config.toml
dataset = "short English words printed on busy colour backdrops"
crop_scale_min = 1
bottleneck = "plain"
downsampling_factor = 4
encoder_norm = "batchnorm"
latent_channels = 16
init = "trunc_normal_002"
optimizer = "soap"
learning_rate = 0.0017
shampoo_beta = 0.95
precondition_frequency = 20
max_steps = 6300
epochs = 107.0
lr_schedule = "cosine_restarts"
warmup_steps = 180
Rows from block 4 of the encoder of a small image autoencoder, named by matrix and row number. Each number is 50 + 10 x the weight over its row's rms, rounded and kept within 0 to 99. All counts start at 0. After the name is the row's rms in percent of the matrix's.
After each channel's rows are labels from the 100 images, of 14848, where the channel reaches its highest value: "strongest on" is what is common among them. Only what is clearly more common there than usual is listed. The data: short English words printed on busy colour backdrops.
# pw: pointwise conv (encoder.blocks.4.pw.weight, 320x320x1x1), inputs 160-319

pw.103 112:61 50 41 54 48 50 41 53 64 69 49 50 44 40 64 52 38 58 51 46 56 59 37 47 36 53 37 38 48 48 52 39 38 31 37 67 42 52 38 37 63 51 40 51 48 41 51 49 60 41 50 48 59 38 50 58 36 66 48 54 42 63 41 44 39 59 34 57 57 60 37 50 44 67 61 49 65 58 44 40 59 54 35 63 56 47 55 46 50 52 25 42 40 43 47 55 49 42 39 42 50 42 90 58 40 51 79 48 56 48 39 60 37 68 56 39 37 48 51 49 62 47 55 53 51 60 72 54 44 52 65 38 48 59 57 68 51 33 44 45 50 41 48 48 41 52 55 57 36 52 46 59 40 28 61 76 44 62 63 44
strongest on: bold; black ink

pw.29 114:49 47 45 61 43 46 55 66 58 51 57 70 37 52 44 40 88 47 54 61 57 64 59 64 60 63 52 54 65 36 58 56 51 65 37 57 56 51 59 45 47 37 48 66 53 55 30 58 54 70 44 37 50 39 61 38 52 58 45 44 57 59 60 35 46 54 53 64 58 61 57 39 40 39 54 79 56 37 52 58 49 55 59 53 57 44 43 61 42 33 51 51 61 51 50 48 68 60 55 47 59 56 52 59 54 48 44 41 50 49 36 33 48 69 56 64 46 38 49 49 67 62 51 45 55 48 33 53 64 68 45 37 43 43 44 53 52 45 70 45 35 51 39 49 38 52 40 58 44 47 62 39 58 46 60 62 33 58 48 43
strongest on: black ink

pw.218 111:63 49 60 61 52 41 63 28 58 62 69 54 47 60 45 47 77 62 51 52 57 69 54 35 66 57 57 48 39 51 44 39 50 67 45 48 67 38 49 40 32 38 73 43 56 56 58 51 49 39 62 65 37 81 46 49 38 59 47 36 56 45 54 38 47 50 46 54 57 43 40 49 43 41 53 39 50 50 43 39 39 55 50 62 53 54 45 54 39 87 49 38 50 47 47 53 66 72 54 42 59 51 49 51 44 42 44 55 45 38 33 44 47 50 39 42 38 32 36 38 62 47 49 40 56 38 59 40 42 49 56 53 36 53 41 49 44 55 35 48 50 40 53 25 63 57 45 35 66 46 45 55 36 51 47 43 51 41 56 49
strongest on: pink ink; white ink

pw.141 101:41 39 58 38 36 56 46 71 60 71 54 36 51 58 41 59 44 52 56 57 49 43 58 48 44 55 39 54 50 64 47 56 53 41 38 30 39 49 59 49 47 60 41 47 63 63 46 53 27 54 60 57 42 61 53 49 52 60 46 38 44 42 59 41 46 50 53 56 59 50 42 43 63 53 60 41 49 58 54 33 50 50 49 64 58 62 73 56 53 30 38 62 38 50 56 47 51 40 54 64 53 45 37 44 60 66 62 55 47 63 54 64 53 56 56 58 50 46 45 49 51 46 58 56 65 53 53 58 56 41 40 65 64 55 51 40 48 30 61 56 70 61 69 58 47 45 51 47 39 40 48 42 45 61 24 38 31 54 54 57
strongest on: black ink

pw.126 084:53 25 54 56 54 50 47 46 37 37 60 47 73 47 51 44 75 30 46 47 43 52 41 50 53 52 51 60 58 48 60 57 53 68 43 56 62 41 63 56 57 52 60 37 60 62 43 55 46 52 45 53 68 39 56 47 48 58 58 61 58 60 48 32 34 47 48 48 50 23 45 44 39 67 54 47 51 53 46 67 61 47 57 59 59 34 62 54 64 42 47 61 66 49 50 52 43 58 53 51 45 49 48 49 55 46 63 47 51 51 41 27 48 44 56 49 69 34 60 47 63 59 46 52 53 55 45 53 48 56 57 53 44 48 42 51 56 57 49 44 48 38 61 50 39 55 52 46 56 37 49 51 36 63 87 56 38 80 41 65
strongest on: white ink; bold

pw.121 121:62 45 43 48 38 51 59 49 35 45 59 52 44 43 39 41 49 60 60 65 45 58 58 49 35 60 49 66 40 37 53 45 51 53 52 40 47 52 52 75 59 50 62 55 52 45 29 56 56 44 52 55 48 38 49 22 53 50 48 50 65 43 48 50 63 61 55 50 61 48 42 61 72 44 47 45 60 45 60 65 48 57 32 51 47 49 50 44 57 58 50 66 45 55 73 54 35 36 28 61 47 47 46 42 46 55 41 47 49 49 31 39 37 63 52 58 54 44 39 50 61 44 46 33 50 56 49 48 43 34 37 47 48 54 43 63 67 52 39 50 47 54 58 33 46 48 64 47 52 66 48 46 62 32 53 62 63 44 44 67
strongest on: white ink; bold

pw.148 119:54 45 45 43 60 61 66 53 38 43 50 68 35 35 40 34 50 41 41 57 47 58 46 32 46 47 45 68 33 43 56 40 45 61 43 53 51 31 64 45 56 43 63 34 46 49 48 62 52 37 50 52 61 24 65 59 47 31 50 72 70 48 60 43 44 46 38 44 49 60 64 53 44 55 46 50 64 53 41 46 46 37 43 52 49 45 48 50 50 49 46 54 41 47 45 35 46 50 42 48 45 55 57 44 37 62 52 47 46 48 35 59 39 43 34 55 61 53 43 67 46 49 38 51 36 50 36 47 51 53 52 43 61 53 45 47 33 73 53 69 35 38 62 45 67 48 27 42 48 59 34 46 62 42 51 42 77 57 49 67
strongest on: yellow ink; white ink

pw.16 114:84 40 60 36 52 24 61 34 52 55 44 41 35 44 48 36 59 45 59 41 51 44 54 57 59 58 52 42 39 72 43 44 67 31 60 55 47 37 54 54 41 47 49 43 38 49 65 52 44 28 57 56 52 57 42 46 43 67 51 41 38 42 59 61 48 49 44 43 40 67 43 48 50 60 41 51 46 54 50 43 56 46 36 51 62 40 34 42 35 60 46 50 48 55 59 49 45 50 47 49 42 40 60 41 44 39 57 37 59 42 40 51 63 42 44 44 55 54 50 50 51 53 45 47 43 49 48 37 34 57 49 49 55 37 55 48 34 47 46 53 47 60 48 36 31 50 24 42 68 51 45 48 54 42 34 57 36 53 49 50
strongest on: pink ink

pw.224 101:53 37 39 69 43 69 53 61 47 69 50 51 49 48 53 75 46 48 48 58 43 49 38 60 34 54 54 37 47 42 40 24 42 51 53 58 32 47 49 56 51 31 48 47 34 59 53 44 48 59 50 67 55 45 49 58 40 62 54 41 50 31 50 58 51 51 46 60 52 66 41 62 51 40 61 38 54 57 54 50 49 67 46 66 35 48 45 57 58 47 51 51 50 69 50 48 56 33 44 55 55 56 61 43 50 46 61 47 42 50 27 47 53 43 51 45 45 60 74 50 61 42 61 57 57 66 29 62 37 44 38 46 49 64 59 60 52 36 49 52 38 48 47 42 59 50 37 63 44 35 45 55 42 36 64 52 38 63 57 52
strongest on: black ink; blue ink

pw.179 076:35 44 51 62 57 40 68 39 58 49 41 47 52 42 46 46 63 64 55 49 48 56 60 58 74 50 52 49 46 48 49 52 56 53 49 38 44 70 52 54 53 59 59 57 56 50 44 67 44 35 48 57 45 62 47 43 56 55 40 51 48 64 38 50 47 42 44 50 46 32 49 45 50 52 40 60 59 55 74 51 42 60 22 59 46 41 51 49 28 43 48 54 53 59 57 44 45 55 56 55 50 50 46 65 46 39 50 45 53 33 41 58 57 69 59 71 71 24 50 52 71 56 36 60 57 47 50 47 45 58 46 45 41 69 45 27 43 68 42 60 58 43 54 57 65 69 42 58 24 14 52 43 45 46 54 47 48 61 52 59
strongest on: white ink; bold

pw.274 105:47 31 67 55 60 48 66 45 45 57 44 70 43 43 48 49 49 60 44 47 59 54 48 50 71 46 39 68 52 70 53 63 40 45 38 59 54 53 53 54 55 63 50 52 59 78 42 70 70 48 59 46 43 37 59 43 51 58 52 47 30 69 51 52 59 53 58 62 61 57 53 50 60 51 57 47 55 59 51 47 38 58 38 37 43 44 48 63 30 57 61 62 47 47 37 68 43 45 56 52 54 64 46 45 61 51 51 58 62 45 53 49 41 52 68 59 56 43 52 40 55 58 51 50 80 47 41 52 40 51 59 63 49 56 63 49 41 38 45 36 37 37 44 49 49 45 44 36 57 46 53 37 45 62 47 49 32 50 28 53
strongest on: white ink; bold

pw.198 104:62 48 55 69 49 52 51 55 68 55 66 48 43 43 50 54 53 47 47 46 54 45 52 40 56 50 47 46 56 44 39 43 56 38 48 46 54 38 49 57 63 58 58 46 40 36 44 42 51 40 47 43 48 50 33 38 42 47 52 46 39 51 54 62 62 54 49 58 63 47 52 43 50 69 65 47 66 57 44 56 29 63 34 60 56 48 38 47 51 62 44 51 49 60 45 63 44 56 66 41 43 48 53 41 34 40 35 53 41 43 42 58 42 60 41 48 50 40 44 54 45 48 42 48 51 51 29 55 40 47 37 44 52 50 42 45 47 44 53 55 49 45 53 37 50 51 41 64 59 47 55 40 50 25 61 35 48 48 46 36
strongest on: pink ink; orange ink

pw.265 084:28 55 54 55 45 54 44 28 48 67 55 34 52 66 63 48 41 50 45 55 51 48 52 75 51 67 52 44 58 53 46 44 56 53 60 42 30 43 41 45 30 37 44 49 42 53 51 43 42 44 37 35 51 60 59 62 40 40 42 52 38 64 43 47 68 46 52 61 46 49 36 62 56 47 50 64 55 64 50 48 45 46 39 45 54 61 52 44 59 53 37 51 49 64 59 50 29 35 39 64 46 54 64 59 41 63 43 49 38 50 60 46 58 39 59 43 36 58 52 56 54 64 55 34 44 47 66 53 44 53 42 74 48 53 37 57 58 37 59 44 57 50 42 62 53 57 28 31 64 45 62 55 55 51 38 50 46 57 59 55
strongest on: black ink; bold

pw.237 092:44 50 43 68 63 48 49 51 61 67 55 53 41 72 74 55 47 38 47 60 33 58 57 47 58 56 79 42 67 64 50 51 55 46 52 75 64 43 56 47 55 59 46 66 39 54 37 49 31 61 47 45 51 38 60 61 55 46 40 57 50 40 40 51 54 61 53 43 41 67 53 39 33 70 59 50 57 56 54 66 56 53 45 48 57 45 59 42 63 55 43 49 37 54 58 51 56 61 45 38 66 41 47 27 55 39 77 61 40 37 31 28 47 47 49 44 60 45 54 50 57 57 36 51 43 56 52 46 55 51 51 40 59 44 36 39 49 43 41 62 56 54 47 46 33 63 40 51 53 35 33 59 43 42 49 56 54 55 39 37
strongest on: bold; black ink

pw.5 097:67 48 60 83 44 52 44 33 46 34 56 62 46 57 40 50 43 61 67 44 56 66 53 55 46 53 52 37 37 52 38 51 41 40 46 57 59 43 39 38 53 50 58 46 54 64 32 45 44 46 53 44 31 44 56 71 48 58 49 39 65 46 64 77 52 51 54 45 50 42 62 50 55 48 52 48 55 55 38 50 47 45 46 65 49 46 25 50 60 41 62 61 39 55 40 71 43 50 63 52 49 53 44 32 41 47 54 58 46 23 59 40 41 50 56 49 45 62 43 54 66 45 42 30 65 35 43 61 34 59 50 39 48 33 50 33 30 40 60 33 54 41 60 41 39 60 65 57 45 55 46 53 53 66 62 23 28 53 49 61
strongest on: pink ink; white ink

pw.65 101:52 40 56 67 39 54 50 60 67 72 49 47 49 58 51 75 55 41 60 48 60 42 54 54 55 51 60 52 60 65 59 41 59 48 45 60 59 57 68 55 40 54 52 54 25 42 48 39 36 58 42 45 41 53 53 74 35 39 46 54 58 33 59 62 47 32 60 55 61 60 50 64 57 58 40 55 57 36 35 39 25 50 33 56 54 69 62 56 42 64 56 44 42 54 56 44 58 52 57 63 63 36 42 41 48 44 61 55 44 54 64 59 60 56 50 54 55 76 42 42 48 36 53 38 51 44 43 40 40 58 43 62 58 36 60 36 35 41 41 49 36 60 61 63 44 61 44 50 34 60 44 54 35 49 51 41 45 60 42 51
strongest on: black ink; bold

pw.53 089:41 56 35 50 36 56 36 42 49 46 59 59 46 45 53 39 55 38 40 46 52 64 38 55 44 49 32 58 34 39 51 61 44 55 72 52 60 44 49 49 54 27 53 53 46 53 53 55 65 51 68 49 71 75 39 69 61 43 40 53 50 38 42 42 47 61 74 50 52 59 44 50 47 45 48 51 53 61 49 60 68 56 54 43 68 69 42 52 48 55 58 48 24 48 50 55 43 48 40 42 45 39 48 45 57 53 41 32 74 52 53 54 49 76 59 47 48 39 53 50 54 52 68 45 34 39 43 46 51 55 63 45 41 57 49 48 48 46 49 51 55 49 40 41 51 50 51 51 56 51 47 40 59 62 73 54 56 42 51 52
strongest on: white ink; bold

pw.19 104:47 38 45 41 46 48 28 57 46 57 53 51 50 53 55 62 44 47 41 49 41 45 58 48 55 43 37 41 54 46 62 33 38 52 60 57 52 64 46 45 58 63 60 59 44 53 37 55 37 51 42 37 51 47 40 26 63 49 48 51 28 46 58 45 43 46 47 59 45 56 49 38 39 54 54 58 42 41 58 39 48 56 49 65 64 67 65 46 58 56 45 41 55 24 55 50 55 39 47 62 53 40 56 61 50 53 59 36 40 78 32 46 55 61 38 37 40 52 51 41 60 62 55 51 46 48 49 57 44 58 37 47 69 65 34 59 41 55 48 42 35 29 57 36 45 58 42 48 48 40 36 47 45 29 52 62 44 48 51 52
strongest on: black ink